config.yaml
image_size: 32
conditioning: "none"
arch: "unet"
cond_dim: 256
weight_standardization: false
widths: [64, 128, 128, 128]
scale_shift_norm: true
upsampling: "nearest_conv"
optimizer: "adamw"
learning_rate: 0.0031
max_steps: 10500
lr_schedule: "cosine"
final_lr_fraction: 0.1
Rows from block 5, named by matrix and row number. Rows with one number belong to one channel. Each number is 500 + 50 x the weight over its row's rms, rounded and kept within 0 to 999. All counts start at 0. Numbers have three digits each. After the name is the row's rms in percent of the matrix's.
# convs0: first 3x3 conv (model.enc.2.1.convs.0.weight, 128x128x3x3), inputs 48-59, a 3x3 kernel for each
# convs1: second 3x3 conv (model.enc.2.1.convs.1.weight, 128x128x3x3, transposed), outputs 48-59, a 3x3 kernel for each
convs0.64 100:563436503531422554570434457590390532564420513493507403488510442463473485460428437496479471588425427466472446482572483517558380491552416577410506491417531427492533471447444543438419424482474560389434506405512529465530447565486532557477545524454451535464620392526622532452474499511444428531419427509421407542408507528499538498
convs1.64 103:525529497460454458488443529431472506409457495468464557472555540572530491576457438482445500573463500551503478519499463538458475524506496547490593524483546549480455494512516531425549495478535475473515519566443589526447558526504481435506409529492436508462456398495551558455556554559495482573526443548479514573569645508561565518
convs0.65 102:468554478589623527459571421522505517600539514531536543540536562529492578484503510447499452500558426507473503542519485477559467427589452518497529477494541490561558460476515510561442457475511501556494524591465506477475492515481414597424476490418422463456407513500441509514568488467535604490492440414462461458521459546518465504
convs1.65 097:562517487515445492554526488579349382495453484481425475448494502416531562435427458444486476446522504450546417506499530447508500526449484435470486503570555489554585500502489516513513480525520430486507512446468508518470504528530485445475483464524517534549527470539458613510477540529552534468540433483516499453491527455457487488
convs0.66 109:523539507535422513488452445472523455544560568499563541434399470464505514536455523561580445556467525552551487494527472451523476430426498518581596550522417472424523462486512471412472473499490567526580524368586568578560482454453404525455526456446527500472527577500480457561505525511472513512528485415561511469462504526512537460
convs1.66 108:488547512547649495507483477460556532504509420531439437567510444508404529493517589552529459505437501496555530527452461452423499457497525524476440492423440454463489500480484476506493483487501525440505450449464479497491495453478466487512489509489446505510484583488509492495515466525463534537491510554505527469482445517483520501
convs0.67 107:497479499555505415460526471395509475441547426492494477550490509550523458554517458465502427480542407452515402451469525455483498508534456378427501410480472473518467488499490587566463495535476564562507627571506589574435474402429444432489413473504386448486364404489466506554534439472586569477507441466502446521554357545530493525
convs1.67 099:547493603511491450567548458506426491453461556451457467547499400518493474534441526526478434491492483470467470536429466441424493496411509583503532516493545507512547489522519530522531494501537464429423443379381484483455476522517459521522473553568441461525427535571473521594505565541458444425528484398475494458563502485491497532
convs0.68 098:572511476556518455387371460400443453378431374505417463500579468559554480520523456479537536488554513480463442488507509491477506532585527437513537505516502521518522545549468557567570539526542529583539583591571519517466485403485478556497469385527425531551448415511450541454407513465470517585530628620451423542442560464472433480
convs1.68 099:554527461517462483497572472588580481608456541597545569441414490477554508455442444525471546454594569506485489435417476441470549432470481557455544510419535516518537499516523485521492502523475486469478473499480489429418508585584544455584470540544577513554459480491463485485352408413429561473493441457497551498554500541477512590
convs0.69 111:342431491410479523483513513440494477489482518482527442550485528521438536536506531506507576456458576499516551462434568449439500557500549518573404575571426424366475547546547519489497500511496508521458510481437446464553496472563548441527500507548538542425496501472472370515432436515558539506489530422475524501465489411472505474
convs1.69 131:514531537523457466468391409511500489451383531484635465533465490477440543579396578550499440456467462393628589517526482478388498490497528525575508597497493486495505518525475492479464454480506524486496450419497446529511475527555497569480522492448555513521447604400422503470524446447450450453458446443447473482476472374483581569
convs0.70 101:553575534578527540528475515483450427579453566576544391418492508481510536463523502509472447483460518557530527606618483631462506534478551552545459557488452507435462418440473423483522534510503516437452470414434492558534392457544557452504548471375545497461448501535472546524410553617460565531560560511486539443450526527496585480
convs1.70 101:450539464464404500492475470500434351476488488435490533383509557476530488579478444487479550516554469525486546464456525478456497523449454484538509531469438508465383519467524526556466506475447510572490512422456481415517543428471473552594397510591551543488483501555483509555584542578487519472497461479516517457545562471542501516
convs0.71 094:524520500532638586491546580458386446429537498383466546442476554493507565523470512447443463509479486485448547572519424530577508535542531520511496426421446482515524441444476416504496447465505422479477462499456499477483407422445426434475523381412434458476465400394497472419517493530530546484543552507442423437515522446533475526
convs1.71 103:515478527450489496548505538452467513488556550563547510462513527498576576477532471458429423481514449444531434456512503440501508486548541498572467562528507548540533518489483490465453519494449507523515571562523514579531483570516529540539536570469571577502526616530494513555502438489495456479490428473460442504597567540502496486
convs0.72 100:441455414432569444471431403582419542487548451528539557497556501558512500484457508520486520418579556455541544511445426425461566434494558561504481573505526495585534488486527424527512487546514472595544491565524525449515510496540545477474528501437556543541516548497440434326378460493471456475572558531559480518526479601472548526
convs1.72 100:547461509409546484468564513532451449480486468492504517467500577481461536562525440423439472436502451498440504466526510514554481550520426450425533549457495459420465522482536484536490495527523521515498489497488468495462537561457545497511466449523596506415502506519437504497398439507454492442494475518514488443545404469443475530
convs0.73 101:515591484431406582585550518636402585594486440506455447448599541453387533482580503471457548550530483507515491567533486575561559522500561498505543415536509420443488471507514527490554528508458506495519502538583557544505535522534552420517509560516492558576496601509431496484445436513431556535455389518489544531570514412495422404
convs1.73 098:439492495503541558407505525582496429551579491487492474477566551408429494566515526496534601513413502561564548516533518539498462578505410528575561532511557575472467469514539501461493486487489486483508495529481467480479496436391518507490544435467487490563461466498485420491477563573477436525523527534558561552497538513488539506
convs0.74 102:476441554490522489436510535518394379501439448540463472507459497489463503466432505497471462495455516438453517506505533493542443534519482509555499533535525574528452524515556525421578548531533449512483454550483460442443462396494522378514485353409508627531542552535544554500547472541428476534427519496487515502466478552427482469
convs1.74 101:474483501455519451430511531473474478581561476523528529504569544542523557552520499483516454557517611480571472526532515556511525484491490477419541447478493579505470446462467462428522502532476425436518441502451469440455537547542567554460473506486499460450535454405513511456468447553437546627456525481439433549473646518389499508
convs0.75 096:384451547429551558507458555472482508455504524521521564450436432493513451530507540487456471454505481523520430464505444421413566439501546503531450475441426530530449477417398441528467498435430526556566525571494531521462557516494564536578533468383557500464494415433540518464511514447467625469512443354458564496556493485541539522
convs1.75 094:481451605406429513482538587518461496502524482479475535494473493539496478471521503548504455600539493526519490492484572487554473476451549550474448461449481482548480473501502501513519512520504531533507532453502501487499557500473506481509517483518550573443488442483540644516499461525466485459448425468547471446513442534543475495
convs0.76 090:537549462549567550544554534540554512549495511596537502487451464467441491485492570549684584545605557503562513506528535513534546545547532465510494519498527564494474542621519581632568502529507497531439526515430446406329472469446482493493470497494492512527526511479522505519417433460464495501466469528620556626540433523527442499
convs1.76 092:420477437433518471382486471542557559516537546507528531455434446494466480473464469528520525467472488498485473504505503546549526532558531441445459493500435459486389543586555581608601584585546512530527480481488521506509484488512486478495488460484568534600503486540524546565509487508489494555553493549504491549482453488511488515
convs0.77 097:528562447491511479420615503484553524532494495595593563431441465519616544471610538372482478397383379505424469454399427434344440447435392509520507449539553434470552497485491495445473441489493564590537530557545464495420529553470480462538525581552440405492439526524438443566488441566498398455569445421498514491492432497484427505
convs1.77 093:527489543505462556541463563492468474546455487484396457481480450458606515451527543480510547510573574473590573547500519482485535503551532526551535495502544455481514528502505483491482488509517424487483459546489483476448506408439481452431531446451463522553463601590517528593545519545490525469575551575490550503454553506517539500
convs0.78 096:530496440497434443523558467521472523444572507464517526517462431488539508557558541543599561543558491457581477451427465416405414456507472448463496542582488491525478485515476521520505482538466493581544551542480540494451486500544453480524447497602499563594553584455475446476392450449430526550465532551568571610482531574549483563
convs1.78 087:515530530551478534540493469465452446450430521510515534478476525453488508453472524476466528467525494526442458405430481428449519461427469561570502555482527463484549461451489460509486473464462497441433465482453443446499414461496478520507463521444514513505477487472428436442452410455447548543518524553474513475453459528400524568
convs0.79 102:495537508492426442498539521493421353496698466558425431587486506556467530517562478408492478495709459547537462482544516455446490510550510527428445554571483576521576532541500534554515492541552509520524511598448430503485486582551604435487475506533463492463468517529562502422555513465525485521545486542444485444467515523487528464
convs1.79 101:506457492573483503467484515524532455535591521518497593376526581438411507536448490430509588485517471523505479495576548474460564528516488493491475431450491515528533476502498476492501549492480481474466474495456444477470514491452504525509447501512569439537567443490554513539444490535496511513484491503461521509481565551476460485
convs0.80 097:522524459586589540523571469551530575593516509450507524424479465507514640524560528385512456425528465515491501475553552499616473532519485419548540472520485514492497500563485550556510560551492543514502610513471515489484477509400493521515544532510527500528453607401473534391562456532484439561432566509500459568505409635455489526
convs1.80 108:460493468489495454559514409495442424513424441518532514528476495514502482456495594541482524470469502403551521453436538454454494502482567472449544390501465485447472469472524490462474467514500535546551451504513476496479453507502508483467471495502460512497423654541544568446478398497488408497465447565458531461488473534481526593
convs0.81 132:487472421507490462480471474447529510482437499526477497542510598529491538573557555489545444426478483413461465348391383384386378407387342475512473552507468542485482561568494594623586504571554632573524561542538522516581465430434466472451498485452479499519453464470462469530459432455472474482449469507551545600514505554522524557
convs1.81 075:517505491508492498520493480488491502477480473477461464520504478534522490517515492535528554500502513467492529478471462479463476500497490410447445419427429408409401573529546523479497540502530536557545552567566555569572512515518517529499531536516529525490525511514513510467519529530526539535545576589533503540510495512523494531
convs0.82 106:525437441537530467519472413539551563512513500539462460500435452556468470620543516535504440552570518555568485464425454467431502476493511506530582395511524483434508467446396549553454504526425527488504558485474533523446567465432532497502474557522445440591422484469390348472584463434493545428555654497525426479487623465517530458
convs1.82 110:601449397526433417548579586506459575495538484456541562521431424541509589539464414471493469431610513529499416424486475537473479486500486475524511446581600444412476501513500481525509494444451529440466499503467559504489492470514448519457417462522433544457445548537542470559480471443469506455592523451535571545506545520512498483
convs0.83 103:515523487540510466415470535534448446491535407440508453388436577498511453473508506488445426548426399503476508492495362521633467385420401524442555497486602478453454429471495429447458555500531486523558560505516477466456443448460462485369611527490523501515552495542509470521508518455386389463456553559536470513435503536395491489
convs1.83 108:476512566448466568509495540524513536504475532499595537554481486510512552532519564625513474424483456400580539538472479482522490541572540458559512521433553484521542518478495515436438544474485508513460473502567464543508468458487516603486515508446511442461523564493455493466511471459423613527490460490528538555520527463509551522
convs0.84 100:544620589551669589475528508447575503527493535542547512547578537536593493456534455455518520407512520474476471460480473433473522478507562480437416473488491481538510463533481484592550448496455554526613493496567487488555408511513456559585559478476439333480457439521482489495491498464500531538527484520429507471522573491511489449
convs1.84 102:508510572419360376504431442482488394524564446466466387450417496460481426392450490492471484506508479478439469479456515449471466536476485494535500505553534577503470481512457506495519524494489543503535520416490506441519496505515495468531434444515420459480498506518513536512459512579444423499523407533483473426518516448500451448
convs0.85 087:513449376465564530467526534492540530460534512528431485417435414429451382483448430505500442598445540527569548421553552573538517543494541489538450456510507542504400528543479499503540509536550482462491502503532466408519467484396539454399567496496537491471442501439511468461508501598531435495506511531458494535499538507449504422
convs1.85 098:581558604494529511550535467500545499504547499475514409512501502572507493525534496485449455514438504612477549481440389503447435468472508554523470481432550500506528552466516494484425509452477498524476542565565553569583466532574498525440426462392476540459535531490577498453453504491439488487423447593468535510502429548571505505
convs0.86 104:558540539501574487416463474482495558515523457502517476542453515552481517526497530500535539566448533525464445412465549521508562537545519415510486484522485498463524565543463548560447423472455544594454528532463422497467525469497451511477456451447367450456467510413541539519561553483535669498470416454470478507464561486587587508
convs1.86 100:528602580616424491576437454621613564600409500567527475537475418511560498503460548538460485516638487452505493520506469476510490506453478451462438493601567426564588425434445457522500459516516514437493462507473507509478447512567496454491478465511526417492459522427423472510508540519536484482486434472481533485477579486494493525
convs0.87 098:487578514453499556326470515439550546474478550481490518496449521515414484511513484456493480448458544531536490487547463504553500467464544433522542485503536450471505559510545551553544481499480596585592572464529586515512525521432516512387519532438434498509451567510444441493552514411506614536536517516503454432510384402514516484
convs1.87 107:569587607537525587580509540500513428574467447504435539581569461542557502507556493499451478467506524526526537472460452455474493454465515439423451391491502428509456527482475497519501485526492446453540466529524517490533521518481461463515490420448488502459511580499467521478497501481507469507610470564530502487495464568488485533
convs0.88 105:519573570539474528610571520495494462496501448560546446537472547534435515551455587496516415460527527473510431437451470438390450412426447525525521504539459488518494453539444526586564449506450626566581553492484568507540573560605529546586570530645466460536460464528504523540387447526466497522478487493535527611496503511528523546
convs1.88 095:445476496464531485516575428437466494419463494403472451604514541571526535551578591491541515501496545448451505461459471466493477474478498491507543439504623465584539493496488472490530495515490556549534530509494538518511502477535555506560563533545531498465480442430471436330436489478530555497605590538497500547471475463494452476
convs0.89 103:532556500573487525453405498528552513476638418464411358529519487583569397478518485559493533556531499570458484502514411500589446466490301465506633414420563532521561462429455529538463504436514543543544562535509578555473412390394484498366460378401478506506463469562512562476502455376529446478501406602515521619493546570495469474
convs1.89 105:494534544527417461506444411515440515502426523502624520513444356565615454479472515488378444425572474407488495494534480520503482566534483549484510532527529477471495576539511527464475561487512430499479464536523432492504527566562583530518428460496446403476380450451519394463506455459504502514480441470474477497475546514497469568
convs0.90 097:487543518524601498433540497498528461454495550546447527436434468436522471396384525523464405397572454400439469493497508472495459507567491488512514505431484549568530457466503431540448480448474448481522485584468379444478473508527455573415506394495534513454459436435479561507470482515437483383564506546493466492521532500465468526
convs1.90 101:497508468457517508524558566448462438386475457441472509577484596550515562522563527474449553516514620521509522534471530543523479531518453544536546507494519497538528492493546517485482502518489440514481451512588478483459516494476491487432499457520453586603517436609557559560509514537491509565452446494501486472492552559478442506
convs0.91 102:524507579504487535558529541520546502488639469485564512484405514492419476514431550488471511586520345500510379490462461487476470432478453432477480536570534470551490480576530526580520489521449549566605598546476563521424456468499495479519462515571560541574493506552478555594370436516436481527577552480496497553513553498488500494
convs1.91 088:588591523526541533497546537526465442470441480411386455482496497516542499526551502507516535524505504563514503429472489462466466501468492397412547478446526476383460548513528487474484511495529532526467553535514542574565487525498451589486437547509488486466534544512529516497501510482442470524560530562493491498481440474502426524
convs0.92 112:580592596529476487569569458475476394456544523519553502511481514517484475512475568525494477534468470512383411641544503500624560556612521488493463481458518545578524426465475562462527503435501512452504457536534459501442562493558478540448465523485409455498537478545466550566515534442494423401508448543501455527455513500491444613
convs1.92 107:434465504454496449499509489530522485424457481486501558545518513520500512456469493540500461526516457436429523466513477505520488535497487522517532476603471490464454498491511523551519504478511514496507500434476510523520516513521539525487532532536539583520519473513499440473606537533396529444452423526539486514460484454499521485
convs0.93 100:625636584588479599557528500479452514569548539535493533561574556535482513541492485419452465437522475489514463530617585586550542529521508546505467586569554456461577443565541518504508470508457485428453417502397430500483522561560542497466565478500402456402461524484485496505489553510424512492484534555483457432428504440416457481
convs1.93 096:530529498460433495463499452463462469506434444458472466501546464539552492554516555584498459562503553466479520423411460463453442472451460485468402497467454466513516526495487560476450466437508505509549486513535553531540508552549509537473419471447520468539547506584549565494416446422502506435425431446573525516457483499476552492
convs0.94 098:482557481560447451509553585495546489486544534605518567461477505480481558498493588451469451502564488436525541472518444491449460419496386489542426427495497505504538509570520504597580484573588559487504563564574513563591548491540452469396557470508449524523361461424456455520438395568511430505540442475439397569496544533528527600
convs1.94 098:485553480494535538546560517461463416470478458438411486459461547491508457526468512492500542486499513467451564441479460437498472442519525412465474499553500468485423537539561490487492514472520537538518509593547494581583512544495541597423462557442496452547549555532512478512531549546495453531443506655523440535558554536510496529
convs0.95 110:502497560594430524573608505471440491482495453513480450580600526452665484511496555497460526529553541449521559537537506497521524470512466530494550512511499502498475500533536487405535548529498491466568538414491547538549504520552483532479483527528485505541471560498479495511577486532523499431511552487388503468458569467504498495
convs1.95 106:572503450506660532450554569501576500545575515520601452445484552469325553620545488498539522487448523580530503474458522480486500533487522515495511511461515554527467487504539481468485521480476472508499486478470496508489441472432436468480466475472535505519476588485460529466479507509580532531507518507470561520523467492562499490
convs0.96 100:458411503534513531518477465493528527503490463488463532404399505480445442552422449550526425544503463534541427509507541459446485502477469482495523429463487552524479392410438489482381534545472490477380526523445485513436498451445484582534451512502534495485528548539440500517456412441518497507617569554469507517337559534473442486
convs1.96 101:524470454496517454460491465489591613466536601396397479534450498556460521591606525493455483528496521603573580447498514456566575433451528582495467558511536540547567532529476476504515490502511508469422516525503505498506481447482441457423464456519460570519451504521575517553460403409519466461543517507509553513556483588553467507
convs0.97 104:439459517519490501500561610478471429465562413507362434576641552466545595429406536524506418507547481520535488461522498471461582404489531567540483485611436473561443495494434476517499435498546539508595503381491496481558427510512540396585505555527396438438481534518599540541566525521475490491506444593424408422498477504473434459
convs1.97 107:569476481513574385508559510463484400502531496561549463454488649449375618534431484436464525490480548486490533445474602459489556509474464509566544526532556559540534487492520500507499506499489453522510450516533481451469480479415484514465484487472474396438506523419411525465497573571554559624562515504483543550527464552462486450
convs0.98 104:525417447478398461487389507540520440576523488483503540502525530472488556454536503518476510547468566552504508447519482479494452449447494519511453474506339461448528495486471433430525488538510506479516504433595534551547484560430408508502485505480444428385517519436490461575544503509475481471464467374551519460493505495509507451
convs1.98 094:448517511562617439483606432448504496511526460490507400545480485525400516495467555464512467457396443521463582460456476525473443484511486452520519535568430494486462467463496480542429491499477479520471402430416506504476496447481433454474484494426443503527460638444605584504552488556552496564504490569451502460537434445520525504
convs0.99 102:567572492578568490586591518513564492540587530575603570495440458489478444453453433455493385487540382507549566534582605520583554564588571533506521581526523521523547531494497498422380582477520434439324471436329422425409490555494498509457494541472514515544521531615486512566467506507462469409537460404510512459568503491545487489
convs1.99 090:459479531531507500525461502457433459479429504546440471482494426520504483523528449509531459518512440536521477450511529473499581487512580476525516488495507418467492530519534550531566555489560499501496449510490450530498513462497521511458502494485510529563458517580515534582470570540505541529497540524408511510463498481488528482
convs0.100 094:479551541481487484437463383523394479497448451445410427442445466454520542431545520435459442371542521437526477531571517477437411454427398490507461474446414523475460399506569478558562528610547520482502487388439593594519430526516537588519540588450440420451388461431504465410497491534473568505522495493475448414475472450458577513
convs1.100 101:497511485456534430519483328518508451497520459487501418422464533473517525474526579436454519486455541464472664481458518459443530480494525446469469490534511467527501475483468514567466517501464515509487506414436467464525514466532546524572523539543473485449515463465482443476469452602431445552411464545568516544587561575549563493
convs0.101 090:484506486481486480512532459561550521556523523569555560517517505513537485529556453558540555542526509554555585454462475483486488482471519513496483523495484482500482559474533473370418586491563422453441458467443476475434572513567507432501535488514536535576586576609539572571506509503484471463496464416541585506546527526536507523
convs1.101 070:513531529511528540530529541492489453515493473563516501495473500466466486512504518494509483514521504524539500482479467498490491480480480508487535537492543574521589435485463463498488446495496449449427472486476426457437489463442487469446466450452474494529476492531478482526483500512511539550465488522454501506484509512460490498
convs0.102 100:451447510446450528512540481511449516576510522545509482435445488410412466432470469493467456510496503564468445542513501490494445426433419612549473495547503408474515499497526488382517591469526454439474478473455427452490529354428488313460591384405549560474584553612522563559539566536539494405499491474566487462490514552489513507
convs1.102 096:525445491472529480439495480415455478509558466611610453557541571515522581525541542505547450547558582491603558527534439574572502498525543486550621480518513571540486467459473475438499529483474461507517470492508451454464537531482550545524474464528492468523499436421520513440495473501533523498459482529411499532561555538533564504
convs0.103 101:465508493448506521456460455508525444511515397595553478456526550486494612496520523482644621466586540480460490481382467389464465440473523460482449436451446495517475482485493489486449491431448488515514534547525570571563511532459432512509512451528510520528543558485544532564469496533446488524478402402503590569544495520580441479
convs1.103 090:542511522496528532556515548456461444553525499568541471508493557454477544426444558493569589465476530419441526534496490473538524522472505554485462483472461570573479511509522498492483534532537489480482468466467388484492500533518422448532532525521439407549499469480508455465515601556590579560405479571454492438460462513505502511
convs0.104 111:544543535522552517520506506544542534541559555573559589502485528463503519485503493500476507490456505528494527534539576540561589557575589540514507538525504552529535616526612519416499600498610355417364426485417377438386539558575512493508545505505556566572549570566549560533537522482525471423487453432530513466556537508532541508
convs1.104 085:596581560568536544571490445493477477513496466614571520534516525574524504479503519498503473547546526507557491517489505468493491522575569459490392488483377437474366525500514517491510503457478451477468496501469519550505499481477506502478478477468532521474531475477514537440482458481531465489534495480487480485507468461542547513
convs0.105 104:452526575516451577473543570471504428514439446526475433505523533505419583553528455545443587446378562498383517530467522545582494550403484524549449554596441429344426512492527555469485450496484543536533528527509383585493557636540539512497442551469475480494500558500420480493507526513548578494509487495501586480430511524499504498
convs1.105 099:558487507505511466461443456472400453546402473597602463537527479406554512459464532597606483529587464444543522481482448417439558530535520513559535539420420511466482497540515469484535469478481555553490501537426478505465447472533471445528440503506471507556538527491480531470651466448388471499506455448494439511546440372542580537
convs0.106 090:570564576555556550545527523567545564555546561578568577476512526456481494484491485430410452460446444467472484541543591521537572563575614522499525511467480571528532549464532457374424533426486391388358453493447393458441563583604527540533538528541503512519492496520471483494534505500495484443499474411527519479570554499549557494
convs1.106 083:537487476521472490491486487448477505457478461461451449534516497512515511512519518553541526513512524496504530440466465457469466471477465427463460454486448449462420576517536536478509543496547560557568567560574561562559524516494490510503463488540514515477547525481544498451535505482545525538540566567542519522503489504513484509
convs0.107 113:585498548535420489530511537496547544457598542507564538507477507510497505483422468514560502576562541501482535492504497503464560568585586530494500434475527571506513573563546564468493536479582434503423483559470408411407532592572524494551518558510553512566523497526569517571519535505582570457439493450578501474635642519574567466
convs1.107 095:481498458512648509488447425497518473557544483539493469455496512499442483521460497544489511493400401554459466531488520519542588534553557491539487547493492599540528464535481505509463490490479526475493464455471464497476513493502475453491501517529492537533510596540519537498525495563544452469546449540432439435477453412517494501
convs0.108 097:506599506485550478439503518457414483459392465495496441497624588600631614562612585532520501526557510514546495506494567507556518517574442520537505502480391393514355578567589553551545591618571559541543527522488598515505560531580601489565563596516560495519524454480465508553488462436519515452452511427471477493482402578452522501
convs1.108 117:559509581518625574561539497563524523507516505460514524535447502503480470514484493504441482466523509447480549542463500495523513515489542464463443475432373464446498494420499443531467481463472503507491530445497529494510464496478426539487417516413440491420435488532467477454536423450520461505486493482489482485511493473466477551
convs0.109 109:534527416426435449453390485375455396492513521543506516474402416471484645513527416434438513450427530566506555465486486432460438478460505400488421438437495438441509550487547524483465562504503506516521513515515494519542491379513555630532514471408483455451399441442451474444463468591425474472556544597460529423508562514454523456
convs1.109 102:478553509463522446558514450572508493507472504587449494411455436456555519463487495448489519477528547438511525522465438541483449494426476438423495508545543460534552464529505531505501496515535544526527498528522496526528497438469472521529516474442560518616478423432570412478539468522578579497507567536441476506481528525495457548
convs0.110 103:513476480505503446510490442566484478475523507430421498533538545578535593522601570547511543600482510567490549471481477547511437545431483562574588499501461400432467529522504528490541536505529465438457454454471440426516491567533552548593541470514491448454453541445441510454580579569527587578503494576548585500538577543499549528
convs1.110 105:536588558561517563540542535451534436532528464626480431473426451401494444407445511453454440485466420499491447472529483592517522511510476511481560493457507454444492457487500489526504474495531439452505474529476492529479480519476484513496452483483545482468568454432483488431515411569530480522496423541417451406463414417435416407
convs0.111 105:488509542486542520562537553437499480523553500558533513592490478505491411382483511531468514472391448470418544503582594595487497589463582511560457566478420488472530500487562483351569512458533433391447408380493435397448461503479495352546519442466420468441517512468562476527571502453583435445468452509466496494511535521451477397
convs1.111 102:529572463469492501469482540465431440456509451530507508480480558503524486517530428493537519506575599564555457523510454491482462455462574477522519500534517516552464550517501506441515510537513468497579513580548568510505475496482500533525518492485513544561508505524532511529548513613492478542498502525499444558512472542545526484
convs0.112 101:457470523429460441454489419547521505463467533539506532405412503574489497574453469552473564481485514500548515488486466488496471430473536568593491506455459550541571507504470462440529545491496496466455567409453539591517484559333501619543442522442575510514468469500380456516497526464479470468596517463525580455488513527464520558
convs1.112 100:451535523502558579529486458442546606481558555567508446503470456462510475400505589491461558469444458498502531515471540486539522478531515523449500508426503441427501490505508459485511490497509507485478531477467528511520495409455548483518474482495417479547496415456607542498529500426513559542498542590468444481512526553514540463
convs0.113 109:634563555489522662521638597458577460462456482562529520470483506527498539530484466451444517422528449503417423609646608710648607641623621509563467451505498523416426520468543503460469545504490442446399342463470362357430505503529555424493443528581469591614546558558551567534554489454437524429495450526485452397435452434514426488
convs1.113 113:527546469528462549516555556497498490478484492456455503496480530481511522473492494549437510513477474412401557495516524523536501534514488448413553521561421496537576506522539509500539535510568516479478571499529493502456511476454486487392461384405528488516520488466606566549501502477455478397393468521474469549444461498462423470
convs0.114 086:568538535548534535550528534502500511482480501514525519657623601641574577642605617485525520456503490452484496570561577583597604603585599578576588620600593589592587610599628589559585588566603406444449407468453394443407615640640607593598633608607572564547563555528549551531447446482432458489446460492468472499474483471438457452
convs1.114 060:452472528524538587452481579532532496521571530481519512519557539531573525475535489527540457539510468548498449564598527567574541512505463455444458407508500391408422473539519465497452490506484454469506436427508508478522460544565461527498412472484501492480476439446502469476467405343500390343525472520598509447584519505517509492
convs0.115 096:478511472458475578414451513485466504470468513482525510561566499580591590513558533430426513477446477480466477498463526508424459536557517421438456508444430524527453516564512529563530486495420508570586483515548457482522474464572500454569480508490470432418471412404529486503489513500531510508477570477516422399541515385496468423
convs1.115 095:596530591478446508493475536579468518564518553466526572484460440480464449472481525513549502504531510544486487464432492421493512460490503478471446524636431472556517474484414497501472499519462462462513483504481527451479521496520491498551532528560429437416477624481481527504455494565484471495390418460522506439584618509456577533
convs0.116 102:453410472476452547372433506491481512473429466503506513491537476438537469560487462516572463539543430510543484425470527413556431453507459459436550457460484463509503484460494420514493510372469510501511489528514510497494472388444464511492597399385486541494442434496465427523498495510510456524413431500561512584506498555513470508
convs1.116 103:529513501460498476501542491584449421494533382451501504508517549545465542455473534535567523650441584511474556552457527447508510527501468572439506491405526476469521518525518506430478514508544467548515509431548533462497453447486476501454522542442519617448521395544480566438447505492506565533533493438577505497466516495534501528
convs0.117 097:481469354459436494535410508499408519422495469494488453531544529507442436524474467554653523603560640580583533416505467503545587457566546454447414415450513538488440516522521529508512532539517550531567549449469572528575411395447393463424465529605475518454393475491486467472524534477495540559489506502497473481479492498521489532
convs1.117 102:578528482537456525612543548573542503567548548452504532518494483483511458431468463484451523390474469440427470439395396406347483432474441559487465447526498521618525483527460519547507478535536538475509472521511503472478525598571589605637545632597404432513460471534479467521539552493489472498506494503484505453506538506531493522
convs0.118 104:399494419464525509441572505508495469547539466536494402603516539587499544584477520466512499485533541486493463501384332485456535534421547570586473519570438522609442484562502492553512504537508498413481457489525462463534591534465616459504569449446496389381522442418504461441395559501473568535434547437456488499494453437463461475
convs1.118 097:512518551504483458502504490464495420517568480464554459473438468515467466525475481543489445492496483454466442479489520487469555451419544476413480538553504448550471510545498461513427499545435571453477531481527565465525413531469444559496437575479563444486575491519530408529487537527483539462539568470505482536560511533543481503
convs0.119 100:517526493445527516463556434440483445557499532523476501392448386335455509504503532369488468542487544487492562486453465413412463486482497398405489446471510489499578445430483466489521525514500425487499414560577497539490487528552552521536506531504484376433449476503430524524447392544457489543500501553462478416476471485462499531
convs1.119 095:496492553438539499473493466574594494567457457507387482417449558468513497575562598441467464495476513472530617559548539577571477523524404452486507503468519537595517472504535477525506513516516475505499497507506473518529553514489534457468486423434560522515489489509451466530434483526459502521539587547440503531527467475500482522
convs0.120 100:488418498415560492521508524456511485489526493449461509495475519483508464513467451506500524594445447567468506573539510512576537494480481537536496514494511476529535485379464488431412512427456513535470482595501496460525430401436515324363509414378493583503608454525478588489469466424492388491471453515417436448462518441462525511
convs1.120 101:512539557554494492560506511528546507466569588478560548521526445535615514481500511534468455523546514490575495511520425512541469490535497569520590508482519584550549499474468502469469512508451473539510474526546501542482490520452629622572555563507494492502474335398482442444433453451464500465431526471496460492476593453459497526
convs0.121 109:424659562520482513429510637539524476509463576467497536552529572552465534498512544503500485425464539454504571502465454475515539462522491513457465457487478445460537519560532517524538535569534469485504473480453471433503501587566580457628535566441549523502453501513433525535498441444398527457517495498546478482514493552482532529
convs1.121 103:509512425461386554541533471493560462520575427556433428529556534476497454472460424553521497538590538521468481576557554533553520483525610469474479477436504471534545504531494525483486521529513472435471510551440459453455508548525527539456510612522477500401528526532476529471593525535530594538490442461600575456568640471535459461
convs0.122 092:566552474498541531497508448433444445441406470460459468456483489468551522470561530532518514517507537465469485437483466472451439464437500498493468461521438456427429518553515569517535529551534539514538517452496487502556508503575503482526532487487475432526466517472486446489515584567606553528593577407524477541495403435491465504
convs1.122 083:475496503476500542510470529514542459528523487540520530508506533472451491464486515533512507532505546512534536467441486467510509478447464519500504617562515566525499463462483478508473461453441452464447476481465462460452525510481482507503492477479485512552476500525474481502516452418497444461404423441526575533548576526500590484
convs0.123 113:537518547517522493519547547337444483489552537466525484505525510499587554535502498470454468498579508521471476546609568577560558593647592477443497553466489460523462513492483456532471446445565495550447462463454468473508522507517503522479422435475527607427485504480525572576489497475508558443455485492374460417451526499459450469
convs1.123 109:531440435482468544424503567522448510449516488379474530512535596565448496598498400474535526525475523522482489453558571505476477540440420492526483498526580510515520527511505498510508522508511464495487504475535528468474512506460522483496479481489527561441492496542513528629536514490502504449535512548463501502436467463475478535
convs0.124 101:537557549535551567587563500453506461503523552557531501501500494497445521490496521540473518517510381526508505470573545535571603524596550503545440511582546523533476472422502459415467526415491421352381375463360413381406457550476473446518495435522563538524527584544475554561483445527469518496504529496436541542552520565535471552
convs1.124 102:419472508410422505483396518516498573541482454568492508415451454507475472463515511479482470478511473505517490518526502508504492508580491523551461537378484545553433485496523488466519488560573481512476454520452474486462472383510538496525542561499503519521455475546490456446564544516448517512516541506487492465470517425488393471